config.yaml
model: "audio embedding model"
time_shift_ms: 50
norm: "batchnorm"
kernel_size: 5
wave_strides: [10, 4, 4]
learning_rate: 0.0031
nesterov: true
orthogonalizer: "newton_schulz_5"
batch_size: 64
epochs: 26.8
weight_decay: 0.1
Rows from block 11 of a small audio embedding model, named by matrix and row number. Rows with one number belong to one channel. Each number is 128 + 24 x the weight over its row's rms, rounded and kept within 0 to 255. All counts start at 0. Numbers have three digits each. After the name is the row's rms in percent of the matrix's.
Before each channel's rows are labels from the 100 clips, of 14976, where the channel reaches its largest size: "top examples" is what is common among them. Only what is clearly more common there than usual is listed. The data: short pieces for a synthesised band: melody, chords, bass and drums.
# filt: filter width-5 conv, dilation 2 (model.blocks.11.filt.weight, 192x192x5, each kernel summed), inputs 96-191
# gate: gate width-5 conv, dilation 2 (model.blocks.11.gate.weight, 192x192x5, each kernel summed), inputs 96-191
# out: residual pointwise conv (model.blocks.11.out.weight, 192x192x1, transposed), outputs 96-191

top examples: tempo: 150 to 160 bpm; drum pattern: four on the floor
filt.182 090:115090121164121156125142104123108121135133169113140132098136157121140128139135132129128141100127134088119119118124080111133098127131116153120078115154078102133110141155107100085072144106116144153101111149081121120168149135109149141140108108141137128138110135163097163154109133120155171118
gate.182 087:163168135078115159139151132112106113114143090129122125144109130101138131130108126126167078156129168100121167156098109134087112102124138119112163109131110152129114110123150139152145151119125118157158126167139133127100080066146129108103094139129121183108127132145123128126170157141140165137
out.182 088:082110132133128107122085103158162134153164142128132132170090112157178109133126126134128117094099126120130124108120146127136108110135109111154163116086112144131146119144172120135124151114154121147142143103134146109118115137183141163118109109135138159094133115133139167105121131146137133112

top examples: ride cymbal
filt.58 088:101201146087150143076164116128070152104113137103099134166121153182162127141140116145103119154120144148136150142124106125109086149128165144127139155121117159127159106123136145114125087124128130171109185158175156169141165141106128115118151113143133127157169131097137124157119164105159122122
gate.58 089:147124116091162124127168108122111125089137103144078113172114115125164155098136098131119141149085111080128117139117140107120128149155125151143105154128122167111131149144143162160081138085132140070094145111131111108096089147128112125103119132100127139150144120149127155132153130168156111144
out.58 095:163101096126102134139128168087135127129096079102107139112143090147139133114136153140156174135134112127135141121128131138141136175124151139134159098187143173137103137110136155139095102103178138096131139138123117186107077145103114178122128134102145132109137125180172138162115121147112128114

top examples: thin (high-pass); tempo: 100 to 110 bpm
filt.157 097:126114100098131105155120120128147123157112147181098127109080158090163149168110162103115129116134151138129111133111094131135129111122189171115104138130147147159156150143112143118137123091153104110116119171150146109114061164133132134125132131122125157124117128131144117120129151109113140122
gate.157 093:174094076156162151125173161137117105048174117119119127137134100129134123099110130099110102126078143096172102119130143113138119138141096109134132144101167148130148128135136143103190148129148104093161150144135127132143110143110099100109128112128112145129145145170113131110142118111121155117
out.157 090:156139141137149174137123115150095135077115119143113153091122141143095113114166065133115121133139132152117094156120141139139121166099165148176130088168122143174128164121139135061123115157125145085103123154142076132110147158138116140106102104132092123126110122136113148082145134139127167113

top examples: kick; drums; snare; drum pattern: five-four
filt.107 083:099096157123142140119122083094096084148104167158139146118110186119100139122120134138102071105090148112144106105113151165110079119142142110127102115113163129127126148101127127134118100155108098156116137147119099102112139158152110083143120087139171147113148137114128153110129128114144110134
gate.107 097:159117087121125162167117130154135136105057132144084165110100066130161141116098145147150080133141130104095120124144142136114075157126132104144142163142111176137147162119104143151115132171148121134121106100179114160130131128095132116147104108128140147112139137173113097135123103151138123132
out.107 093:136115115146149113143079122139119120131157129106093150100166134127167115101149169082128139118131165112119135101138116115145147121131118150090163185153166136127118157118142184094158113163134121095160127122165083152149104118156075096135097170157164113139136133133090168129145112105139079142

top examples: snare; drum pattern: breakbeat
filt.82 101:159122101146134110085145135170121177101151146130106142123107152153115107134120133133159131144157116098132107165126141088137166144147124088120154113126141112052095109107098115125125129139110073126166146146149168187161100123127120147119106139111113130108132175173112106117121152147151147095
gate.82 104:161141100098123122163103100125126174091161131122090137133098106100127157133103101152153082128151121131153060114094179119126181124102132081168108123118144164131151131144151163131135142117125129117129141080142139103120138093142116129088099104086126124146143135104124118130115116132102112149
out.82 095:159122171160123144144113102119144193137104147176120148143110100106149094109129088136125105130126122124131086122144155190149105149181136101114140146117113112072120081106141122111193150157115121138116109139144118126161121152109129111129113132117138117115105136129162152158112133125092163099

top examples: snare; drum pattern: march
filt.32 092:133098145114173114125116103136129163083153127134122130125149104136159115083144127125120119105144102120135155145145099093096147116088089140166145141135091099091149123096099140114136126122121093110136132128109104125077148114143140115056131098156100181099106114130157105112124105081148062131
gate.32 099:138145120130148084122134129116118130133105106176088142097110077095181146126088124137088081116147093075125086117104103126079136146122104102132130130117159172120131125102133170103142126107127149117119096138132140093129138067122129166110190143134139179151120153134141148112063132102170113135
out.32 089:160133100078097128132106124135117121108118140136126127101101116124139119162127104189080150155120149154145108089144156103129174158111122126134148114114158147128133114112149103123099136133115112142115115115182099122141088155144155151146176132129124155136090099120127155120124109134063147146

top examples: drum pattern: bossa nova
filt.80 090:102134102179152122128127131132104137140143144105042113119135149144148116112188080105158130099105104152160139129151085117097111118109126130177122124126137097110111128152138139115167163110147126122123135116139153141146164164131127160119115111120085135130100078124087088142138136130092096097
gate.80 091:110109111127118158108140137123100128092115133146092115116101128063142148107113124136094117114112143106104141168154098116138088089105104122148158135153095138133096146134146157119163158169142129117136112136112133111081179071086152125127085150138099115171152138127137157161122128131153110141
out.80 093:128120093099141150124151100115147080136144148110144113131152148121130104148105114126112108155100101108135129154123101168119185123150091139125081153120103128125158126069069139112126149145150134128146151143109150132147114145158125090160153157116085091150107180135156142164126158114127137105

top examples: text has "four"
filt.36 108:132168162083149117116083152139176144148090080116078101151139115111170141115092135111095159126124146165121134064092158106134137090132123144107138175128139116106094123097144168127167150140118148123102116137098103141090132127162147096158102121129150102151115102150167114129122146159139129145
gate.36 116:108117154131158142096094158129153122125125124123118160093110125126103154117095095111113115120145175123165137145121142109092147122127121154123136178104112111128149129155106137132123114161136114132102105133108108115090134137114153130171123130081169170131104097125094143103154136109159137188
out.36 104:146123135169115152128109108101091145096125110140103145148116086139115162147138144112105108075156132135117130121086125174160124148175112131104138102124125093173150154143114156154120133136115107158146111135105111108128132135132155141143127168099136127119105148134103096114114105154095144143

top examples: open hi-hat
filt.106 097:101120171146176136109140140144147172125113120164142118146114161127132150127142175106117126126094141119075149091092129155174160130095169136121128099165110115110111117096140105153154138151137145133139167117125115122128127110150134150154139166164126133136064139099113155151173124150122129105
gate.106 099:154165117098145128151135151141114144154084095166119137108099105157153194129083133107119125153155131116131118159119142157100127113141131158094136085133140128111080115111137096108153139154115130107048113116155127117121161110147120112102096153124153145123107126114124132119188097147142192128
out.106 105:167114105086179083165097132149142121120085147113172144095142144110144122132164117077105152168108091113148142151136120148108112143111218113122107099146127131117129100164155136094164139162086144123121075139133112115126124139149100113122130159120115127082101109116123107104128160111144125140

top examples: drum pattern: one drop
filt.73 093:090133177114106089126155129098134120162088093119130102159127105124142146128160124136112116148125095130121129093116134083127137184125138144117109190134178128171117157126077136103103116109143140151165065176123137138078106127151133125114133146149138155087130098140116120127162119103122156142
gate.73 099:126131137098149122189167160139157141130103084138088115109124125118107113146094109096142102141149112123114096107107143141120110169138113085127144115083144106102140105143177137144110148194118126121134143135113127080165113130117121125156142101117160112165092153126097142143139114165087137155
out.73 098:144147131141144108132183104136126124158136148153128158146106111093109138112106159160088148106153104138147122158104094135091174071171096141121123125114138100129109101164089155137154122146124110142166139151142125151115106159132071127111134110155108168126143146135107136116113158127097124112

top examples: drums; open hi-hat
filt.97 089:127114116114126157073120128155132112102101093128083146124151120117147143176130124085123131140128149104122153133080132121131135077175134104099109159124095097139111147124125136085152163136097136107067149103084086107132184107156098125136131124138099146129151115070115119130162129121142157146
gate.97 097:158137131080092092091176133097138122116106083135162122138107100100104142121087113120106088139162120101150149151103107130078127117147151125121132102153115112129114131098144139146131104152117100158071073108124153143083128103104099145136164172135154110132133101123126123114129145145072149119
out.97 108:166085103161124106120160140109078131116152127145114129106154106162170089106098110144164104099159139132110139117126098163091095092136147130114140121149084119073118108140160126085096105133128102133092132165095117083105136119126140129156136122108124103117122121139161184093125122142150126087

top examples: snare; tempo: 90 to 100 bpm
filt.179 105:132118132187150148140097135142163147110167157131141105174083147164131122139170146133148125116162121145086137151163158146135108170134131107105158059106133139108142158163130122137135132160110088092146131119134111132102097092137096104108116132127142133123131155121095127169108077100121142094
gate.179 098:149115118116127183132170151085172130123114162138067149165100139152148103105144152103147085155133160115121119142113157112100142137089121120125135165143132166136130153148128137132121100168142098150099144147166124137113146131096109101118122092131149150123135116132131123103176116083119160119
out.179 099:128111134112157091141141103128133175168121132138127103085122108075129148077128119124089133099131147095138097108062124143124089106154113126086115101149149152132112146155138128088119156100131121140077163145141141155139133103135091117145097117127150124059116111118142138108133124161103123114

top examples: open hi-hat
filt.185 107:114120151148167100144130122147084127089100167185124134106156166111120102168139104150081105104171129082132123103120111154191108139132130151163108132135167147152137143136125093075081107117170130107107146137173106125117152117127131137173172114112108093071103144127109148124138146123153122106
gate.185 102:098173096106145126108114117114158115156142105138134141124136155168156128124084194125145111122120141118124116127142148136178096145135123129103095098149094107131132143136140163118118185124124100132115069139108147157162090118133147100122090105140136103120076097112160127201115151124111138099
out.185 096:117151131119117147117100160124117125113124113135115144122132102108141160127135144129160133121109108146119109133134134131158150104107136148122128117131160151105132115088177163125171137109136149114114162127129138153064157193156090128141130111118179095110135125156136148134187125142068161090

top examples: ride cymbal
filt.3 095:082162127160130091127137101146126102064127153132098138137079077113156116149143137142149073109156139110112107153173085122128137119126118130147130144116141145124167121133136122150125132148180125105126149113123142089111089148118121148126106104119127105125100130180141135142147102150125106119
gate.3 095:122136141084117142114131116117113165117135091140085145145115177102089138124140106103133100128100070133160093114078124151091129096147106159109142123115125118104100119137108156129126139162075166088084090162162163150108109117099114118126109137129158161124133093123133196144126161116110147129
out.3 094:122118083139095099146146121132130147156131110103181119113145136070147087139112169124082144144134091139113147124148118155139120143112072146129129154150176156104121131146122125091145138155136124120120104137109097144103109093089116110127143081147096101126083117116159102147126159118107110119

top examples: tempo: 70 to 80 bpm
filt.71 095:149107117105121148091074149144130136129118144130091122135091170078112159145090095164115152121107125127120105139095127086127104116118141148168136093135111148125121161144106127151099137115115121121120156147136127123123117098112128131139136183119158171147167122084093123132118140110108146147
gate.71 100:139094137147125170075145134113143152142116099151131119094103124124071150091141149135108087121160157117115082123104133135115080119135103105118148149079166110123111138130117108139144113160131119121079108125098108154123133109069141143134124130089128068134113140166141111135156133087135091142
out.71 103:125145144107105143130126114140099143159177119118135130095142121135138123136132134161122165118104113135147146130117162122152054170141109147163165123115133155125159117140131146119123140131152138136162133145085178148157150108138101098115121118100153134102120144095155103165141119128140120124

top examples: snare; drum pattern: march
filt.56 093:127125171090111146153094141106099176156123151160163129124099143091111120175112116145149133116095148126139149140147100140146108084177135109119130154119145130146114109156175109115111107120119108125171166100159072109131143133129134159114165110122153130103092077140121122128143139112138151137
gate.56 102:126117092075124087090159104107102117101103118157158136131115127103148146134139131170130116080162139100156091157113083159109106128135168130156174149157139149145146097100137123086129162148132095112140127107171089123106184142107101143113174136139135154141167129129143114172140132123152134107
out.56 095:171089149126122110116133141138111125085098103134118131124117130108127161153128168154135139098131075129118158161128119163126149091139135077129148122110130106096144127070071147130071097120119114155121111144149152130133066174133154120149105117105158072150128157105124153142139130098078132133

top examples: open hi-hat
filt.4 094:144176120170143131130147125116127159090173107146152122126163109145161126087140174116133158124119096105115149101146109137149150164152139166151085094133154143134142098133188144137121136137141161071143168115155112128109111139142164096086163137141106130115095152116128154146132153167135124116
gate.4 094:106157079102145118140147170143133104131079136170137123132107175124125151113135139108165120138164124095106124138150113148102138179081119108141126165152175170104136161162124079125120110153115083118063139137123142116148121101101107115145112157125121116146109160125147128162113091146133163061
out.4 102:132151076139121090134103137108155125113113121126113119138088150132131122160126137133116167147114091119112120157125097112130153143122120146159119111124179127145157144107138083116152129125122136084179104140131105135142131125113121138166126143176165163098100107143138133132121107131133164131

top examples: open hi-hat
filt.95 106:151157147105101141171137106127156146151067159095081159126138106164184161134120087137147125136095114128173098147096122136146125157149120131140093131160152140140152121135086154180087125149135105119151122148153174142135104115117126169110104096133136145127180122154140144122141153118133115147
gate.95 095:153129125158129124137108102109139132110133095141122131109152135144136095115111142128137109138181105110125098128106128116087082144075164087137132166133128137129086135131121131113157177177118118110121087128132114144086107138134132114150090153151122152155148125152121145142099128128135126132
out.95 107:118114136127165095130110106113127106146114138110103118143123103114130133089100132139102126108105139128101134141068155175119133156135153166129142085152156148143170145153137117159111134122136139179119154154129155106104106119107149175131126093093173102145113149162094117125114168142154119143

top examples: snare
filt.28 101:143139136097163135120166161172136117089124121106099157132142109140140094139108092162110103133131113084102146090132097099123101117101151137106154158109165154179125101131111072133133136097125100096127169106127136151150113171085175175107106148124121100137124123145116160154127142135133120117
gate.28 101:131111148107101114098145185112113101088136111139117126137090115165104169112127103148129138136127150082121145168096127102119112154139194173164143112139138152170111136155137166125116130136102148140101100086133119157110135070092135113113147119136123116068155101104107100132109134118106147118
out.28 098:109153175146159101148079135143140157152158140067097151109129104137104129154103114126150126099144104170112106142118110132130112169160133147064066111137114145116130161111121141134168149153161116094175102119109123139139151162143160108129157131111103133109108148146134149130126082099141113140

top examples: kick; drums; open hi-hat; drum pattern: one drop
filt.75 098:103097115160159147077106138128127113160126131152151130153114111160106144127138089126156118142129126117146143146152134181121141140164102136118160125118116141091160116141112131113141119078112134106147135081096175161108115133091156163147171141117128130126099180103150119101093095149124138124
gate.75 093:121113120078086130087149136153120168111127100177112146161135076086128084110132146118129089131099109140109092142160198148094116129138119119120147143130077124096112115103136115155138076188096150107116116145130122116115146132139116130154095123100113127132088107132125138135147093098122134155
out.75 092:113112099114123100137173142080137097148195157164159132135114123132147120139118163126151141101121104164085140092128113092121137183130216087154124105118137140122139119133175146109115118122113140131157145126145125080159120146115131141117110150098130105112126124136157109136095107118159148102

top examples: open hi-hat
filt.99 102:126120123123137134090082123157153126116123139134123079146077121109168169122133161083120174114096097187147144110106127122136095102110152147135113108079104093129133130154110128125169119101150124090114142115105126145086142138128093168142116151078171109099094114101170097174149116141084158108
gate.99 099:127109115075156152116163152113156113085135084111132095090168097132157084160104112128124102148158155115107117114149121116097124135133121098118165071155122107141102125148125118137155143140106126130073132150125123141168107085091154127141109145143133130125120125088135158172165113133136111088
out.99 108:111142127124158175138127140141130140145131120143144153158091098146101095122143102112163097160122123105115120124102130129157099112093149120092163093116127138123155153103123101101116099117114148146171104134107084104140130124105118174137112108113171102121132146132150083149155097138090107142

top examples: text has "four"
filt.74 091:145080163149137135152113161116142148145144112149152092115092110133098087119115131110120156114119153116103114110128103187109145105099092126148144112132122096106150122151135123142107136139120103131151141141171156136095113144141151125110114085107087160149135132116129138153091120110147108163
gate.74 107:121115140119150126147122192134179130096117072126146109139113138117120143135115143089136084125147130135116134119102149125123148119147107101152117119162115142135134156149149149122108131118134152154099092093147157148178127170141105190135172108157128121084129143099127120147143121118113146175
out.74 110:124128162122112104102152088142088147059131122124086169077130132152100154161094116149142103114093136112110135101132121113145122125176156098134140101102091150139127137112089122096119113083118166157111144128153131135127132134156130125160113144133069114104131108115107145115159165121172104123

top examples: snare; drum pattern: march
filt.151 092:137103111167159124119124074104092112139162108075112127158154169153120153135174108127129094103139116103128117135157113088115125125171124120141099114128126151107146110180100110117128116138107116142161115087130119154146124111104089138174132126108107151159129165177140136159111107177094128115
gate.151 099:149177109099126071150156135152114133107135136125163109113113101130136149118127135172119144122125128103094133200122068136091137164120152112120158166097129109139126154112135151145125151173123094113106142140177135121093183139138145137119141132129102122107134131168145132172108183131129130090
out.151 098:095130100114118136147079128157124136123127164159155184130147091119168113117110171131101092117102104140158118134123113163124160136099148142106154119129128153113120141129104086135139157139102130097085166124108132080113157103130140165088140137167134161139101134123134131131153155137120082156

top examples: snare
filt.153 098:123154146097121126108097131113132166148112116144140129149135111111112141082134117133141131163113099147145107117119100135118128113142114111137153147118136089152109157120092106160126135137122152158121178151138158160139104134127154165159113101125135120114134126153144137133120174112160084129
gate.153 109:140138083126141144163110124126156137127125119165127136127150122131155171104099105142127119137154138097118119147161085110119141155107133151131111104147116130120122161131158120141101136135101103129081124190103144087081181081109138146109132163120147124137153105155132137138099120144141125112
out.153 094:143180119163128175163129142126175157102141132130113098126108114078127151136156144126146152091096097106115135123134129105118132146100146168088116109131173124134123150108128138147109129117145103138092142110132149162142140124144152107139132126114145153072104155147153139095148107143117121147

top examples: open hi-hat
filt.86 096:155132136167127128134123129130099109176126107122117138102109076139144115114118130109145113164163143186146128136165103124112140128115111080119135181163154121133148146124106121149116120084088108152148119131136150103100121145091092114089101158142151153104144113175133109079127069121082106180
gate.86 091:144143140124115156186146067138135114138136141143146120086062147099114122114111172099149134132130100116095108165149114096153107145144118124107090122156146127124146151115152122139121104118143147136112115179166150125121097104158122116111124109121121129153077133112123153155139131121138148107
out.86 100:133086103127161166130102208144159117144155116129130163125114093074101153108077123076157137075138125151114140119142095108083102088079173163131120130137166116105129131152102174168149153160101122137151167118126153170122096137127134140108130124156138129126143116114141089089144129096122089110

top examples: drum pattern: march
filt.110 093:134122148123093078074141122154112151117131109098137158103165122119201150101129119160105156116140141150121186100123098158149132167099119079163132145116135144146140140101136123133118107159133136112118117134130131144180142103145127127146146149114095119110132137133157174181146124163086119152
gate.110 104:158174096131090114193103122154116138106194090138156094138120156111126103126141104145122086152119129120136090171120109152169145154127147142140141122126137117187113147135175122102129141083140140150092143153146155146129135122127138134073170108135072133106140135114105163156116110121112145150
out.110 092:105130148118177105153145134137113130114149120116154154128113118121147124134104151134082135166108134182140132120127149168121104104124174141144099097104067100109135130129097135146107139079082111080143133098134115121108099162126138127117142108154167125098137129164140061132160150140153132151

top examples: kick; drums; open hi-hat
filt.16 097:079123126094107138136134137135141162117160165116147129153176147136138119129133089090063058108117106117143153150119082127152099134120131123114126132126133126131149113087094124117099101131133087132098137120160096130062153130083142155125156137070145137112127131145101123101132129111118116147
gate.16 107:171122100120155151097163090139130117124127115112109129118123148098128156133132135128134112075101146118104104120089109122090111106096112130102134137127124141099133115128107136157112150134104127083110077125114108145102152130123104109119093137111148140137139113109133153122114082136123110170
out.16 096:144138113136116100140101109167155154135103072152076106147097142125122143149127141134110096156131122067149106134103140123162147167138158097112147131120108143133108147130172171098099108166162120144109121112112114128177117128149136145068168126149096117177130138126107127133122116126136132082